A small image captioner, trained from scratch.
Model: 5.62M parameters, encoder norm batchnorm.
Rows from block 3 of the text decoder, named by matrix and row number. Each number is 500 + 25 x the weight over its row's rms, rounded and kept within 0 to 999. All counts start at 0. Numbers have three digits each. After the name is the row's rms in percent of the matrix's.
# k: cross-attention key (decoder.blocks.3.cross_attn.k.weight, 128x192), inputs 0-63
k.0 109:556516494476507500500472500510478531471535491486462503522507534475500500435500487500500502517526500531511500533523486500449511484509469540500506471514485525500458543487500516474521453486435482
k.1 116:463492532500511500467508500511467511516500526500545521500460500500465513500500475492447514500468487500508533535521500476474469534500516516501504500451500514500479524476500529553546525482522489
k.2 092:500490537512500511492500525508513500500504522500517500432500499493500473508498500559487500516522467500500500520533490503500500500488482537530527500526500600463500500500520506500534526506500500
k.3 108:472519478446509493540529557536482500471500500480497493489500489500510558519500520566519522485500447516533553456500464500527493503536509518521484526500483500548549485469500500500527540500467514
k.4 094:500488516483485483484521494500478474516472500500472529523507474500500554475450516514501522500459517548523484477525492490550500525500537499527489505500461453512537484500533497492500488545456518
k.5 103:481467500538504483542520484512481532500500500511484500480520508510500500510531467500473488500502519514483460490500483510500457463538492500487530541522500481568500454500534519528457500516500520
k.6 095:550500497469458482467445521500496500513488500540483537561488518527497490458476500500517515500429526500469484495460513500505524467469482500478517524500491451470463464514492448550500511495491500
k.7 102:500500516453528516487500539524522517455500510488500488500482500549493442466541500512516467500500450514467511514475516472500500494548500467500500482500457547514465549500476522467500459500506517
k.8 109:490500528500484538500449496474532510500478521500490489478500500498491448466424500500500514520500525523523470542490518481459500500509500472517487495501500520477458496500543478495489470500503477
k.9 117:465500526500475458500536519500500487568496530506521518417492500500500500500500500508491470500508479500500485478510470500516492500558477506491556503521508495534539459449511509527512523447466529
k.10 107:500500517504484505556498454479500500473475500529531487478500500506500456526559554445510439537484500500500472500477500500532500480479462500482501508523500480526500471486500500495495486511500454
k.11 110:460488462500500515500465496482540466500526500500529500500500461500465500446510500509516496510500520491500528534456522529500513519489521487528517513495478474472557490532500500495494530524500473
k.12 100:518487500494494490478500474525517491553500488514510479448475482435474500500500461522481478500500524467495531465456500500461487500504529530515512479470503475470543472484518500500524550526544467
k.13 093:522503485526483482500466475500521517433522458521484488486500500527500445514500500517459500512585500500500452532500519509517500472468467517460500470505514500462500546528508500463516433530500510
k.14 100:468492506521500457500507496518500463499500492463500471477520519572492472527477500500500500500465500525500539492528519500486471525500461528511500500500500542513510500453500500531500500479497490
k.15 098:453489531553500547500538470469502489500471485552473462447460495516553535486500528539488489500500500532484500533475561464500500500484543535500506534490481500512534462485500450506500481472500500
k.16 108:500500500529479567450484522500512442496514486507523497461491528470500521554500500519500538454500517528535500500500493488513497526500500515522484535500500525500522519500500500500560578490516539
k.17 091:544524500509500513489478476501489529464482529471493500500500510475529509488500487522519500488500505500522527573549500489501509478472530500500500481476532481454484560548480467456518509500515500
k.18 108:500491483435527494468500554500500500469487538467514480476507500477531528500486463545511534500523497518500526524519500500504500502500497485550469536500478523495533521478462485478543546500519554
k.19 104:500518568476500536462462500519500532500511478470524529500500500500500441486500513491427467500500484520531500521500484487468500478570455477449532470444500500523469479507544500533500518500465500
k.20 103:500500530500500475500515500473541500513513504500474559491482511510500460500471500537483500500532481542500464490500493455505488500514519496500500547466489478547469457459457516500512468489500522
k.21 093:458517500500522470532558480473485473500475500506494494473469523500441485500517474483500477500500500500500509463517476500481500468500519525508542472476524452541498490500513526558500505471477512
k.22 109:491500507510488522515516528478524467472475500500491532525483495518489456462500515511507548500489517491500479460492483488522500463491523471557522559555487488482488521471500496541492487480514540
k.23 104:483488491453479500535500467500472525500534478480500483480523500500500480509581539460506492500481509500521483500504468500468523466500449528500535487490492500479512500525542513500470500535455500
k.24 092:442516480500500500500514531479461467495509464481489466428500520525507535488500500532528500490512451500535500517512482500456509474532500500500491500545500540497500472515500500478536555517548522
k.25 098:498520462463537483472500475516469500513493500520486457467500513500483532482510508529500513523492462541428500468500492544530518525500519500468517500536500421500530450466500447500500490466466474
k.26 106:537524474443500465500517501465500517461500539473500468518493502514500464443535500500500471500514472500469546500500513491485500476506466500500478521535470500500453500500509533500487468544500508
k.27 101:517483489500549519500500475541483477508525439523464526568482500522514500524474500532489520483491522480500534491523500500478522488500513500513489489461487527454500515511517519500490500413516500
k.28 115:457500500506447466500500468500484540472500520500500492528469500500516468473448530461462469490492500522533500500519534537500533523477500500433495521456500485500545511500475521541554463527477518
k.29 121:513500517500500500517500501480475483511558545466467539526494487471475537514500483534500526471466526500568485487500500515500476532500500567500533521500513443500596461511545500500500473452481500
k.30 110:530516492470500491500520507493540511484436500500516518500456518576500458481439527445500500514469486492492500496529495489456504527509451500461476494500500507500500539472486500500539461487473494
k.31 105:485475495463500457517477455500500500547486507557544500491500472441514541500500491484521468528500500505482491508519437500547500500500484519500500533500500459537505438490477500510462474513462474
k.32 114:500532520510485518516495514481557445500476483512488494470527485497514500531469491455543546465500512481538504489500523500519469500478490472500500500504478500508442536460535500500473500525519495
k.33 092:500500507500543500486489523475477456550500455523500546551489480536500548487493492500533485521460500535500500427550556483555513532480485484500447502486500468513500500510461484477500532477473529
k.34 117:512500512467481500478445495479524524463512500500525445558477518475500500529456476471500482500538510510503469509500533500485551500446454500507450513527511527545500512498475500474500462561517505
k.35 097:503478489524493542500500509465538520490500529500508500511500498500462457500515494486466463515525524500500416516413518469500500500484508492500487487507483583503464464540533535537500500534546489
k.36 104:500543500523536518500500518500500445505530537522528543474524529526500444445500500474500460506493516520500500500500519500509514552474513500435460500500525470500500511500469481500500473478455500
k.37 099:493520518532518500507500514528500472486476455540500500500513523520553500576468500475500500460500516496486500482520537496527500521500500448500473533473491500524500483490479509493504515486568500
k.38 110:478500505527482527490513539520486509500500478532527549508549500477500544521500478500447511500500491488485489500487500468534500544499480500475473512478500490526500534494463533538500502531530518
k.39 136:531522529481500500522492460500519509483477476500487492529487490532500476475477531453500458537500507500500433505500489500500500500456463500458475537520499500500455500478500500463500437500464467
k.40 094:479464555502486490469500500509486500516477436500544536536500482500531500487505500448500514480514511513477475550500548470474500468531453485459494500485531500463439500476489481500500500478500524
k.41 120:527514500455552453535527503508517508514500532500500536483526500500498463500500490500500500500497507456513517492545480492524479530464488508460457470500486492529464536535508500475486446471492500
k.42 107:480507476532484461500500493486525508480478508500500500500466500531524460506487537466486483500513470466469561500537524500522472500537500493500514531437518470500500523491468531500522460446472513
k.43 101:519477509489488494501472500530455500539532500500516500500500500457500577523550500558500543478500521525500483500500483526500500500522533523500528485460543468484500486488500500546500567460488485
k.44 104:521498522474513526500484500527528469477459500500536480486500500541484467465460466471456478458492524540480500515483542500513489500447500483500500516500500500491465531500500485532500450500529482
k.45 099:483520500500500491552500443491515444508500500523473485480500502505506528488494516535500532499471500500470500442500509461562500500486558500559500500500460457547500463500519468505500474473500519
k.46 101:498469500494569478500508500529464543547508512480500517512510477544500529500523532509475515452523450537485500511533482516500456487472555500500478511435514487500487527500485505444500500541500431
k.47 125:486518517535453500515500503500467500546466500500500500500500500447528500544553482528531500500500500481469550470473440500500535500532500521500498500531521500485500492500514539500455554532527500
k.48 106:514531500518481487510519464484464488500476468551500521500500517500497500494538520466516500500469500500466477454479500494506561478500500500482474492500500465500441500492500535500452500488500438
k.49 116:528490518500500500500500500455500500500517500556489516500500500502542466500519519484525456516500500492504457500409511500503500491476456500500466529535465500500500464500475445483489446500522462
k.50 126:549500522473485491500469498500531478479515513535476517564500489485500416479444528479500485508500504480488511488490500476500500505500480500469500521463513446441463452503500530540488442500479517
k.51 107:473539500500476490558500500477496500493538462500478472535520500454537533562530500522542500552513500500520514500465483474500540500494481493500476508539535524513546500500518500475464527554500500
k.52 089:500500508528488500519533500493504428500550480500483448517484520488474500500529454552500539470500555472510484493478484521479475500500551500521524482525500497482528524500542526493541500468540500
k.53 120:574520500491481517510500510462524491500483532500467500533476512443500483479484459510526466534546518511521438559482500455531556472463478500500519485518477470441500500522457480500545461464502528
k.54 115:526500500500465468500516500495458469500517527474500468535543500500507499515475500488471500467500568500500481498481553513500500493500473500509486508500534500482547500500558490500500467529570478
k.55 126:508471545500529534482461500500530500463501500487509500512481489532500432500504500481500500478475523468531500561489494500500476500459525500467455472458488536456500549500553500448542447548559497
k.56 130:500500492467524523466482479519500510517501500458512490467482490546474507469425482500500489462500516478527548535512523514453459515491500490500529518469500500500543521506495450529548510500497491
k.57 113:452500521529504480500500536492473500531506500500504487500500500490506517573534451527518500475499509500495472451463500498540485483500533500520473500514500513500494553528534500500517539518588504
k.58 110:523520520497500538466446524491500461540500487500514541500513486485500490470483489500494523500486500533500516523500519505518513500535536461500500506500500557510471527500494533500511538520525564
k.59 110:500500516475505527520524500500547474500471469524500535497479500521492468500431500513555500500549517481483500479500512474524500500500500498459500559528500476468500490520473476500481454442500522
k.60 134:478509452500523481513538454483480500528522539500505451532514472442508536479544459500500500545489521476507464515476502500544551478470479519535500484545517479500500462528489503500475518484500473
k.61 112:500500500463550506500515500487500508483533520500529429548526500495500500566523469500483553488523474516478484530464476500500507504474518518480447461533500537500500500507500520500515485545545500
k.62 126:500485500523485544521500499537439500541500474500500528534500500463500530519527468531500509494527500500502455478513500500525500500500496500500500471535515503517553478532500508519500533538533500
k.63 108:534500496449500491464485511473548477536560555491497559484500500474500481452515522481523503515487500500542474478485510457490500534500500500454500530504471477524500530562500500530488524526463499
k.64 087:464510500548502500500500500474500523529560500549532544500484500500553465458524500500482500478546526500455534518500472500500475500532490500500500504461484506484466438500538490483472511469481501
k.65 078:483500527517521521541446522500521522497523538521539439531516461500500478541541532525500457500534524500513571479477500500500500486500500533485464500573506500520500510461500500461500522500508494
k.66 085:473500533550484500451474525463500494556500482500500500467500515477489500460489500533500500500500500506499542489530542516500520460529442519500500536478476501500500500487475514500465500500503512
k.67 081:559500500523492498487519500478506469530458555458593500443449464500503475513513517502500523524447500524495542500469465506500513496529561491486475500494550537500500500476500500514537477477500500
k.68 074:464506439517520542525482555504441563500500480520451519491500500500500460500523523500500460500539500484470518489497500508483465523543466494524512500529456485500565500480500500465473500461483480
k.69 147:529487484451500458500536500541531513477485492466500530500500528544479500536500500479550500541533539537500496495520472500534491518508494500461522473493500500510500500476500450561519500500519491
k.70 080:493500480521500500513516539473571528453524516501530500528500534536500500454500455516514501500500542500500483540469479462514510471500537481500500467434500500500497500457494500500501466454497500
k.71 112:552500504450519467500500501523546500512500500446521506501500519533536500537497500511533547536511505500500515500500500531523493500500500513484500483460461484487515500519496412541500502492518509
k.72 076:510489488514500456522505533489470537500500563500510513500504537464443500459533500495500512500500487495500557500441500500522500541500569505500500500526501527508504561493443500500536526516500546
k.73 120:545500481507527487500554484500539535479500482478553458528490500500500478536500526500526500549515500540500535497500500511521472500500500528490500500511500488481545500485475439521500500474468500
k.74 070:538482466500525482543453535482547481500478481484500528487462500500446499500509476520500483487569475507450472470500526500541517500500500475442526500511477500471500529500499448500524500500479505
k.75 074:547479535462500482500547455508455496519500500500522437506500474500508497458500485455538525527477455550506478484499480474500479534500459526469513500445490500478500500506456492552456514516460500
k.76 097:527500500526545534500511503493505500504564514500470500466474500541500500457500484526492457500432500500500500444492530500476500445503500514546479500517500503500500473487514500500477493491500472
k.77 084:490512500470518453529541477500522500455477500556499477525520445540473517535480524472485500500592487527523548502465500478492502517511500500499500500524485490493500500473528488507455500500524539
k.78 097:452500501522478476500500539500455534494549500508553530460500530500500500480471518500505500480534470512500560518511500517478459476491467500473499547523519456485500501498500449500520505458505500
k.79 086:500512507500513500525445480523463496529514531528500463500500500447456465465526478500500500469556472500522500472536543485476485505474484515517500514533459519500446500500500537500500500527500500
k.80 088:548500496538500500490516506546500460478547464500501541481500500514526500555461543500514540512466471463509548508525463551486462518500535510455473531471474505474500500572502453500485477476500525
k.81 091:476524517480484500500501472500523496516500500545426466495527442500533501524452516500481510460483483455500481500500500500500482529500483500549461472500504488500493489492500500437500556500500463
k.82 105:546500484500488500500500481500542457473518452474555529463500475542477508552500500479542530544544500512509533459504458479500500481538500510496500523433468500479484472482524431500488535483509456
k.83 078:464500538518510500500461476500476483500507500521474507513505500487470477477530445500508500500500500500500512479500482500500498500500500512480500488569520527500514519454485523453512532578497484
k.84 082:481504482524538500500518472475523500529484562500500500500474527500500500500502470491494499500452516500491486457529500500489534500525500493503500482505500500520500507458452548487463496500494500
k.85 102:515500485499559500539542533500523528470505500500566517519503500488500500532524500475499486500512537526500621457519500510500484500500500526475528552458479550493481500503449463512505483500539500
k.86 083:466514500538481473542500494522451500500500500508512514471476500500473500486524514500477522471500479535500500475500485500469531453509500500538473500500500507522430477532500500500517456500506479
k.87 086:500533520475500500512500500538459500500500500451546444446500500472481500474476469500503487506444534534527539500500476533491517483490541489457500500478562503500460536500500454481524486480500500
k.88 093:500500500500500438500594466500478527476549500490547496500500500539534559489495500488500488543536520482475551500500474471502485537505500520483496536500513500500475500500500500500468486466485500
k.89 120:503500479513482500500514547495500500491500500500563530500500513477472488500528517500498491500500500500513533517500454500485480500500500519517500504500498500480500445500550480500517483487500500
k.90 099:478500550567500543521500500500470471517509500481476457500480500511481500465475483556500500493457468500500471444476530500461550500500500500538458482506464482473493523491500552500500500500520500
k.91 081:548500500500557478490436476500530500500451473471505548500488529520449493478517500500491500500500474500461482463506531500481500500513500488500500500547500502582468479472498527476500542500481534
k.92 117:541494500500500477500532508491500541485554523476545500521479535522500508511500483499516545574527499500500549513477500500522500526500500500500519510468500500500500531489474465551500500496528530
k.93 096:468458496459485512467533481500519500501461463434500491530516482483470555538500498500488491565528500500500421500536500478516500557500500503491517521481560500500500500531516500500500508514532479